config = dict(
    widths=[64, 96, 144],
    target_momentum=0.99,
    weight_decay=0.009,
)
Rows from block 8, named by matrix and row number. Each number is 500 + 50 x the weight over its row's rms, rounded and kept within 0 to 999. All counts start at 0. Numbers have three digits each. After the name is the row's rms in percent of the matrix's.
# conv: 3x3 conv (model.blocks.8.conv.weight, 96x96x3x3), inputs 70-79, a 3x3 kernel for each
conv.0 093:551492525491451484529517506475507589481439428556455494425417485512527559477570650429459494447490482437506521441472477460479608461486524482453502432417482520519538459415424474434449535572604497476474503501473489491526528502503516499470462456453436484439544476313557481326
conv.1 102:520520508522513509536473463559443488613488455521453428655590444492524442478532517464472508420470498477474478376479672395495640466517521473557557411555535396536500519537502491538524524563585521538509498503495528503452514503480560487432549492417558619529542597561560540531
conv.2 095:546580538478421486490465496436476534427421516512389513423418523534527544427571497509594515430398433505524542479487488479482492491493508482517508390368421505448460392416455577619588472416432473475504489403366511489450549518502553492488518490478507482478479437480518429477
conv.3 091:592523447612560519595505503458455462388417380434472464563605446494615516511525451493477377557489462526484509478476574462430426578498494501499433591540458505472442555576503556564513424447421463527532504529499498509477486504525476497550485571578535399461471388452493458456
conv.4 096:484520523488466500539525554416461432486544517454449400460404524514527524442437442519516457556483460463458439470500476540502443465499540583497522569478519526435503445482528439471447430443431544479504546524537565541562557512491542505489486493510484487549507544584428485513
conv.5 096:478514555458464447517490505485434565428384513503435429622587503458593496369446500412435484578498453552533552464471500420447474523523511410456562438438376503466397526525516480477500501515520498471439492510434446505463514525491518564519478537511491373466541428494553472443
conv.6 110:463525544502493552467503536495500480512510459440450448555328122539450397527479498542473498509469510524497486462515519407495514394505507543489480529458481454448452513508569539522559493511537492516522494467529497476550455509514493532539475497512488562395500553399456521443
conv.7 102:486457467496454455493483462502489506502515506546481477434457546498489575504588599468487525467546517483491500512460435523557535503510470489438486510474483505431465464476432449470471493533485442417477460460531475514571500447449481480534472466519528462416577487408540456348
conv.8 095:564568566417485530613619539518562549442454426422464523466454465396407392389481507496541500485527482462552539610480563702570507438426429518506545405427517487505523516493455479499485485501507479460413482501497477461435482475440468503465497520488484505507482466456475473445
conv.9 104:526475483555549525477465485508485557525423444595518488582399432551507459473468466577501485543466476549546560459506564432529619512504549524542593522498584553519593457465429523504404486492475546472444558526500550572512501487476498525485471505506549544599534485530561501452
conv.10 101:525456456476379434443455536435492467422478513502549520455372510569543471592596520608579556529448451529474474471473475523571560436414424619469439498362456520434456444471508491456478442418435541485455500422457533514518524483485505445453500434458464575570409562480458583489
conv.11 100:502484471509473517476510486440447507495508539488474542554508494478517487502529499529509523499487530462447464480492501511529550497512499497542431523607540435489427504547521551499514458463509491486473467463481507503488457509513485518496555520491451546576458553582485524541
conv.12 102:532529489501454519477452498413442494477520535489473573516514593580572452566546404582572533445321461527503534471499488468509517560542559461532513400420491416436506484499408575538511496489576572498529521423497455388480586475504506352429535467516534522506491490530519447432
conv.13 097:446413519391533575415523486495496552344368471478514472546492320624536492490443440405418549363523578512521477484482512488480484481524534492343523456436577445519504571516435478446480453539499488418465404412482451496513477499492427477502458439485484437451450435408500475459
conv.14 114:623513455651571526549565541536490490527518478539554523513495473466467487482422485511506412504508467516486477328442623409458488540494434499577503512517452456449437537540530491482461530571571494493479455482525483480484443433436527495498497491489516525509529525471460471432
conv.15 102:467505491407456498412530547508520468473492431416486511504468435511522556552467475414409414537492441507443420372453520538502422505534523351356385457506487444512509477477463525544564616597560502463433515488487484499532514480451490509477445503546460477518413431440381443430
conv.16 103:542513489508472499530550485487516495535556552444402490448514525450539493531555514522565550461426508466546584482469472462525508500468451568620605482524563426469547480467491475466452478505485469513490505507524506537525520526530508486452541540484520525534528512551529499504
conv.17 094:371412438424521547484545527459486536475483525457523584571468498566565527405463495496482472465484512443476457500496470434394410568532459474533470409437398527594512565569541548612552417488533489473487412403439450463469586622585505578573490540549451535571463585485430551450
conv.18 101:639455440590385442641445450504483508514452503528474523309185470414396545522523544522560473526590540501576544445526526477526479481464436521468414479484482495480531535511533520536489543577547544446494503495511476519506515466461538510497540526499471425458503487476576495536
conv.19 093:569559565584561566564485496607553436453410393511438424537611553518562538441514470531483450548523459498475443516496503537511546395421402397443451417487457449493471479496528524546565526508502532539541490505516470459459597509433510478455521472450477431495513387538481369525
conv.20 093:467541577401525553400554567448463483500526535469524551451504483471481560495418499454523537439560574475614556435447474538496462525534509472440600536400630515476698511468481549515546587528586504478486529511518537537514446448432481531500484537490507492569486433573542471643
conv.21 101:518527582491504565461481537446485539631616520600549514428458496395375463492413452484480528454453553521519512496508503541526496504474475435426489514510563457508501544555527388357417543552569503471493508483469508488462500474472440406496476452510494503447569566499519465465
conv.22 102:450476487483473518605544561539481499518470455487548607440479470513560559535451488571546481438469511521535533486454439490479522388411417469504513450479469445482483418428385513514492549554555402443451454481492461460455442442464504491516501471463477452410496471477525486518
conv.23 101:531490500476537500466510526444499425489594552474520504525548534566519571498448467594555612487539506439493519539527532530448406509451463562507549538489532579530500514531473507526454564540506491496512472465476491451467479494472511484453514491491490483417433531418439512523
conv.24 100:509453456540513483546416363532545509559518474590514387427435477538454525509545535465481506492636584528506472497424422374360413465515488412376447478504490500530477530540503445486544492495497485505496491520528489485468485551547413497523498489500490508436513544369464501411
conv.25 108:505481486574508541555510537530513474478473447503501475465411499515436485561550525554512528502472496481465518510537535372467606476505513545569473576553456588562502505477440480495472434466497501507456486523507494541553478465489404427522482488576522529462502596492478596461
conv.26 093:572520560426494470509506474568552481620643545551514522510392492477391500449454498543477518422502506444434436449468495467569586466438421538564556587548507550496543612541511579538558454457444525502484520509463506491454502448502430442541490487508554547592574553548571523439
conv.27 102:567544495519499445474435414467480425468557491530535493485479532442565555421516478444412434505326363527494500559526516541454457511491489525499538543557564504547594473528587491498587519419429491455521467410446488448444557434397529397370497512515482484554451455535553435497
conv.28 098:525564608474512573410450523542476461560439370546469445522467460444417488525422479480507509466529580457455502438471470568522516554530499435438573474528576588563557505486389509546483502509494480545517506559590513549608487531471529556546490529569550450384534490429550487520
conv.29 104:413458511544522542505489519457486466479452483464460430435400456533504530499430444551518483563547502581599531519478522452480506545527538468526509507535524457473431415438452476533525542602597494487479502517486526575507460441432473444394571529437476548502538541526449463492
conv.30 103:518532429578552493560500430519489536522516514501568578519612529431512498536512474560526570487529567511498535463477483404504541345402406572449438518483474542512493389413469508475493663690653463451415512501430466506472506498465537543489540504475536482452538436465517447480
conv.31 095:549471443535506452499403445408446499434492538520508508457501539452441505572516539483453425531558504522512511575620609468499502509535556528462509522591492501515472472414418635575502560526469532509423497501395495470422501525461534543496508515526473424545496452539496508581
conv.32 095:533459467550488477468423470447526546397441516561572570551477523581503453491583504542539461479458460553500569508481494472483510507526468559561480561555486546535545493440402504469471456477525485422416510475486527464492556466421544458432499407419462512600502505627511574617
conv.33 101:470561533418514508464524461543502485519460449500495493405371473505570548462492563497456439447430471498505515522507518497466440449463466453405424504406473471503510511513501441443447332321374514530475459469469491503492483520477460503491541521503489414418551508493435428440
conv.34 097:553546461487478450572555475501497483500514482484432429523464564488472571493505555532483564605494540587499501428497532500483510475489515543482547491382443534482549504500526528556559486442504473481465499466436503481456509476483483468439495488485477488466470477475459477487
conv.35 105:517514553440417479390414486450462475502485441508510464543500434446417460537530492480513546474500494521528543503519520610629593634496507500552513396433429451479561547589618401408491406469540488491512524510500506534530474461466514459413484487509530510441493542516466499430
conv.36 109:501495554552504485594495471571454581554477580590524590431438497449428488517495465469522575526565635498518575643607563741536369570528483550521473467516548482552545471512507524550565535494464508522511511517512532507504471518533482502537439479518492511532520498563493406531
conv.37 107:560544558501481526544537589482461454539518510553490435479472551511463438530462422456528451443545486491551525481477539400453587434450515512416513490481510425485485489528530477517570486438438529491425526490491500483508516532455507492467533496488463453436494488504531482555
conv.38 100:556541466507540519522539512531510492474473521563570531583566446502493451358433479431401396440449485460422531646549481525477451559583533479533459412506415472546426479507478443494479474445435489514484510502532468475547570552546472450500471474549539538407501523414555598433
conv.39 104:434488543504545560507541533406415504404471542404457548585502517496468494489489468507529556509516517495460465486583593445498507538503480450496512451523544507534564510488430563604554476527495581535481545530490521467437606552536594526513544441429440490557473534552431484533
conv.40 101:469460565475531594463524544520478499507447508462531579463532343496530449474458421509538494567516428560525432421411429408399404469457399462507402426531416424473370511507534478480498398437457482521504480511492479507543486513533476474464448433482498473494532475570581500543
conv.41 095:528496538502469477439393446386457533334368507442476489401379500506513519465503477473443468535529510532458453469477474432455498470499451414475441436456491411467481484469479464470455533510458476412394568498491607576538572477475559482498523498509517559532508487531526426487
conv.42 097:481508544430516584492489509476582481388448415490506450649580431534504406514573561484435458526486473545490437503525510468507530465464456532424516539428522615603594564510506479392423635642614433384458456455513527510515485441509494475510491461487417474657467455497513458513
conv.43 091:492481507477421478486466457514497571513491540549483400594549579565521578434431491474429502487430494538545561522496529436438458481486494592601568461394436533403390456525573509477440403434457507471507462360397469467516504394410416377412454517557500485470451411434497428366
conv.44 103:499526494391461486451501533503520555502459379451428372456546651505493571531462491532527489530507459458436412397377438645564602442455446553573534556579538472560523482483502459484500422478493466477480487492521501501513519471470546519547501508530521530560506520499464517482
conv.45 097:602463407512446427511503529421532553549562563574556518479541617408552557477574611560538553538409459457451549523469406553509465541566559554559495588409419504365489437502579491494491463468490463467461487444456485495545467477476479523541477529538485502532417466437459526386
conv.46 103:465477453441450460538539492495501461439478546427404523563436457581503516537553533473480559521520603516455502606515429681635498440450455549498481523503451543542485534505464534516487568588586570534502511487498483450454501508516494539552505535543468536532445515546469456512
conv.47 101:443510482455525523514510474526465488485468503450494533438248530497443520476616524422479482421490495472523518503477510520541580485505518424465529468446551528450539471506441524537489540551542512483458510508491480489486528494446495520441461482433560509395515524416500594385
conv.48 102:504535519563604476509550516490536522515518502439492500418520526409462505646547517374390365412485408422494462447452472449481495471509567532506509542504495529507457493449452456449476565556488485496496484480482453452481371431441460429409472444433470635548425547487402464466
conv.49 099:558541515608551547568461432449538496376401368432421387436390363499515435520544424545605540546498476520508488378498587418510633491524529506614539615551449563497489525487444609562508570523545455468501508504548504484518459469455465478477454533533501440492419409476518469508
conv.50 112:441542474497485439507480542544521506524494521563604576524488568496476480532414421441445393470485502481431517502493475472524480504537555503516483507584484465498615448431462476470534504455386526465457496485461493502486492484491457425510497503532502489451504445520493487486
conv.51 096:445532482498560505477556475564612529525574545431464469497472620553432453609401421531540571464442479495478504419460456437498541436498530548547581478482486426492492446538513406466481474508505454536548426501550500521515455509537440499530579590545484541555468535592440498561
conv.52 090:543410446512506466532495511522544470474499471419472469550482496480523527601514511511477553454462501469515542519542510539565533530500488526527484525489438455410455547475554451395505569555565504463484421429476442451475532445463472403449494489550495490529476451456519453435
conv.53 105:467501491505575519526594424491466415524506511480501509564607524492483507443463575569517588494472583543498568430503495419522505441472437535529506493451509610588583514501474509511554428494538530522538501501524544541557530516552536506559486508575461490521505549531517578480
conv.54 099:494578505525595515520609492553527516552567591473559557526539513435452568558482564541498519638520457533508535462484481504524513503499470426453428495660544428608559442444539531490487565584533499497460510520485501527518509467421524455392516484496501531532515574550497529489
conv.55 093:371477520487479419478490571489521452452499552510496507561590617566534529560477535543446469363448541411487519475522519478445446662654601522463527483500566451530542531565511372451568530488498442446500435438475528490432493462512457417473458445483462426372451475443471497490
conv.56 099:559472441499445487431492550433525482453439553453462533563444535639542474497437502530513512485475537555520569498500477478469398535576533532540455507495451547541563554562550578491496478387441532495440453391426493477553536502490453423469499434492406413455431440482482536522
conv.57 104:526492519510447512460513548424581477488575479477472473499456487598481476550446563500432446498416443531557529485524549485544568448502479445468420541504511518487472545546536592559533526438519486459506477423483503494497506440502486450521529525475515486530494495608499494567
conv.58 106:506504501474524499437539486512549519560570559476451471494504568481527539485626488411462448439510525520494463517532576475502486423431438438522459427499477357380438489528535490520537435525488437485509472490486520500476535507507512546561448493463486462430481445409492405341
conv.59 104:424499445413500508551585578483493501523546534512536550584530528525503462512569488436545505439511450508594531479505500445424472410382388479533544429488541441534558502542510443475504478529586498497467495517500498504512509497462519459437462435413534451439518430490535396497
conv.60 106:422481493438484516516596584489465438509483443499487451512450366529497418461517479461484438499516460504519473899680792518445471479481496460496523479497499472471440430484482439496566519528623516539561522513552502508508508483443467493480497517509506515471497530557479492478
conv.61 107:478509526391504540426481506483483420463483438485450503560551481487424497466514512505466434520509468523544510478508487507496437507499450598556523573546545496513413522506467434476477478457509487507504501468468504451480549487478501498492522492499570511455515556430469461511
conv.62 101:529487454540545523470465472506454488518505497459460468489511475472465494532530512472478456579552499434425417484450460361417423535558557460534528518551524365376409356369371416454494474534520551553561550564580469478483553518522547494502524501502516514536473470471530515474
conv.63 099:508556535537594607441466559563564536498598532483597547480496548483466592462441559458461502438579585497586547459536493468466440525548527496397526503498626410383445482488476459439427463465469466538555525533555466511556549550530553541504491419498556551381514544384444553398
conv.64 098:505544494486486539471451554457488440585627479444475491542522595405484584518496476449476492502387565464462616497541496520539461468442445541531474584516517475412513496487485512525495532567534520517502535469495473445476531487491501417533479457540417469468468600368450487364
conv.65 101:474536522540567447488485401614530414526482457530498456483554519455488548429421477433376442429487453476481429517465478509425384460447471505459554519579582484562448534589531426438524532534509443457482473466437563532468427480592445510545473515528549586419587562424553461432
conv.66 097:506509578376419546493505450507537484511612507458491530522586585592469516530526478431482542407456503500526508467539560463517556516512540583514561434484540427416431535445420539528488403430501436407463394417508427391450345385530408449554460482492473530439480497428495439473
conv.67 092:482504464441462478510541496564488515576490523517434491451549584487553487567630538588583497552481532484478531492493476535471421478427426565542414496452442512561590465503508487533508514498498435477525438467480506530519425441485471503514472537520500466491532484500528456415
conv.68 099:492564519447489431418442417410443497444495537518526530468506607476478525510511447471561550447533504533568533543538527537564547460507489487545575431540544463466478455527602506552571443503454549533462500547475475527505498458425446466445528536490525568357527546359447500350
conv.69 106:491386518526444505441522475513462531549442483505496539407667598390569572551480488512497441510539537421494478486476477486469474534514488377458535490461523471422542537529536536540512495521524533490553510505533529471477515520533531552519490511459496514554557486398537470368
conv.70 089:524426394501406445551553530537586574470570592468504555389532596500446505592546486523517542492464472546447460521464486483487487463514521535449371474572473497564408446535591530528533519428434463494478492450442503467471442477460491526489487496476426459482447467577485508625
conv.71 095:493522507522545533482479488470448538506547629503531560474544490442460430492489426452492538543525528533550518495466443679533450503474486526441425587540453501444394486513473569543512570522456509490462499491456468492488516520513521535516549579559528520532487565623459514530
conv.72 101:482440509493497547553487544583523526458408401544527495512537428574533413480518445450411469501491498496498497492509542443439519488466499403424418448460435410437422509461491502508548464471495477525494504565552427428411500555533494538549471505482422474517439448470473408446
conv.73 096:509486511503412470489400406467483620480441537457447561589504478483546464522556521415519472472483502514541543437443449469520548534506467509555425509520355482522437485508536463435426540464483482515535512540542503499502425501518485517487479477425543572515468471477435495469
conv.74 103:416501504409502528505526480490503476425494459438562507543628528552538480574558530483478464474489511545570552428423463453412448550488476419430490502466506529512466542500499498450471431458592558517568484488585526538553527537501497504479505477427489535412508583469500578494
conv.75 104:473519527533563515506463415515514562494519611513511499488535518527575517424476458510568548507496483533483487510508475570556491526489492510515516511534511478513506524553580454506559533530494493493518528525512515545509541515515538470486480506500493561594475520566484503506
conv.76 092:543491449490496458523541553452438488334429471384448416616470514633486569551481443526552550543511491508479492486474372579541543589534585478495531497581496540533405444480504482476523515477482542571540506517496476442442577584541517485446455412459606504487497447479460452471
conv.77 095:512554584475475539408424503494522536448465540486464486485498480517554586537482428576577502500538555501557501477396433418399471512470546553482541492447563540544518510549497558533452478534589492508479449472489419420474455540540434471469408420426545492416542526441519533474
conv.78 096:452464536466490552411349402548475548482510517478514528434527536498473582479442597515468466553534457477445415546506466536542498408529526405492517464577550439434447478423423539485442501535454492493484502500478466433397540516471474418403443376398587501511563475518594547553
conv.79 102:520492541575500563531443573576572499537591502487529465513507494491474506566520569482459444491504445504488495411527595463573626426500531482503500536519479542499523505485521493451447616595568513508489500484464479455475461460455526534505560534506533466465570471468502510532
conv.80 112:525531537449492489490524561497485492504472535454487507459433480529526562441537552486493494511518602484489600708507334688470296478482484436548528477492437518528504426442473498536564461474468451474494506453407533496458537489500509502520450481513479507458436503489469584556
conv.81 092:520501555472428525567559565447457438565609516432515452532569504396440520475443540477463455482484502548454543558506504481531547467469507466486507456436419490470481579661555445523606351330400515504538484490527484496499527491493495390436501467493489487504484597586456503456
conv.82 098:453486499526498513515525495508568538424438497401398497623737663493535494398497653433434485481489482452557553524494475568561519447486490503501592458478512506506517449443512481485530559510470468496524534539549532522534444468535547533535523497465551476431540465403517494330
conv.83 092:520522443530558421600592412422502484446500538503512540569364477509363462536530614420522481475535437469532516517542576537542539509477398413403420484561481456512467499511474510500476540539510524504436500530508493532496522504466439463504425487487523434426578441383510455430
conv.84 103:498493475413489496435476443386426470491496490497504440555521504519452470494492550512479466477449393516490447468474440649536555416464444432459413462474436420510422389390385464476441453473573481490493525544582552555560482485511499507548531507481511488440479504504467489474
conv.85 098:387422487473525577625585500560554510513483421615588503492440491512548521507576508452528476510501507494460505521537516527490465471448478396453464436503519573571607538536467462500514522562625448450483451437481498476463494508492535513495469474494563565495522589531426481479
conv.86 099:454527481450467467504478457485522510444526538404503547389293393463476456462632526491533492523498492492462505497485465538522486477458446510450464550505510555423387399484593413434532438402514495424511491450544512453585569449438548446448500443493536565505503568487501597443
conv.87 103:504548460440518506426483492525501486484465443452435411420467555469506470467470433537526514492491476503483451504481489680501653634606647451463528462503614414457529422443468502531479524573519511517466481523483478488508478508464456455445417479496523483479527511480540471495
conv.88 102:498487618420467520483573533521501462559494497467415419552459439537519490500534501424411504443442500543585521450425439415335287582568572562531480406465514411539576507462480392376496485544604485450479517520540550570547524522509510526490482481455445577549474562501573612500
conv.89 102:506459496534495491560512465459408384533516544446383407495477518490383479444480430491476498549490453482440455518520488414408414467497510457508442434543490354403403507468471512446494501489492502490451505515459505530525517466529519460484502521522535575587557565647506434506
conv.90 110:449508536451508530494507509412478502373464536396473487172433587348441541497474543546484521529490544554549552510524490489553525488533487488473491459485451479545525497473454487481491563566563496484546513494535519502518487480485488488476543508495443440472493469455546468441
conv.91 097:519501472595534508486481478572625651499482523442471553412487609506560598427429451521498444533485491503499503413437381428434406535561600502468505513425431469385402488553515436507503405404441544574536503481423505493454463461439549501451555527487399531522366446492407437493
conv.92 095:510497476543518560486491487416482567574519539611568447535492435541525416319352388572591529433445472475464453465521501536512453556575498511503523593521535499496471418435410497483491427398479462461475440434486540499487494447480457422483522471475554515534566555566462525630
conv.93 100:523542540520500564418435470467427366533485409515505499523530537487492519525472546535500548511521559476479496654489450671573535492488503580494459525508543481465504512588544444472492442461499437422484528466508492473477521464504494443497479451484368423446319427538364473582
conv.94 102:436566488459560456465470472539460488538390425600539499490456454484557502469472471564508473518495511488481513505457451481455459458517528412443513444497537417483490429495582446446500511495538465508447500534506499527549469527506492531540530545540457430514513414425503508508
conv.95 095:448529490449503486386456520398376503444541597445493551490550549471504605609488469503539526572512488452454453471443426446515564467475510399536500453594489341381398486442479531519494390436406483495469512494464518479496488508446520484378524453424613469499553398405513422432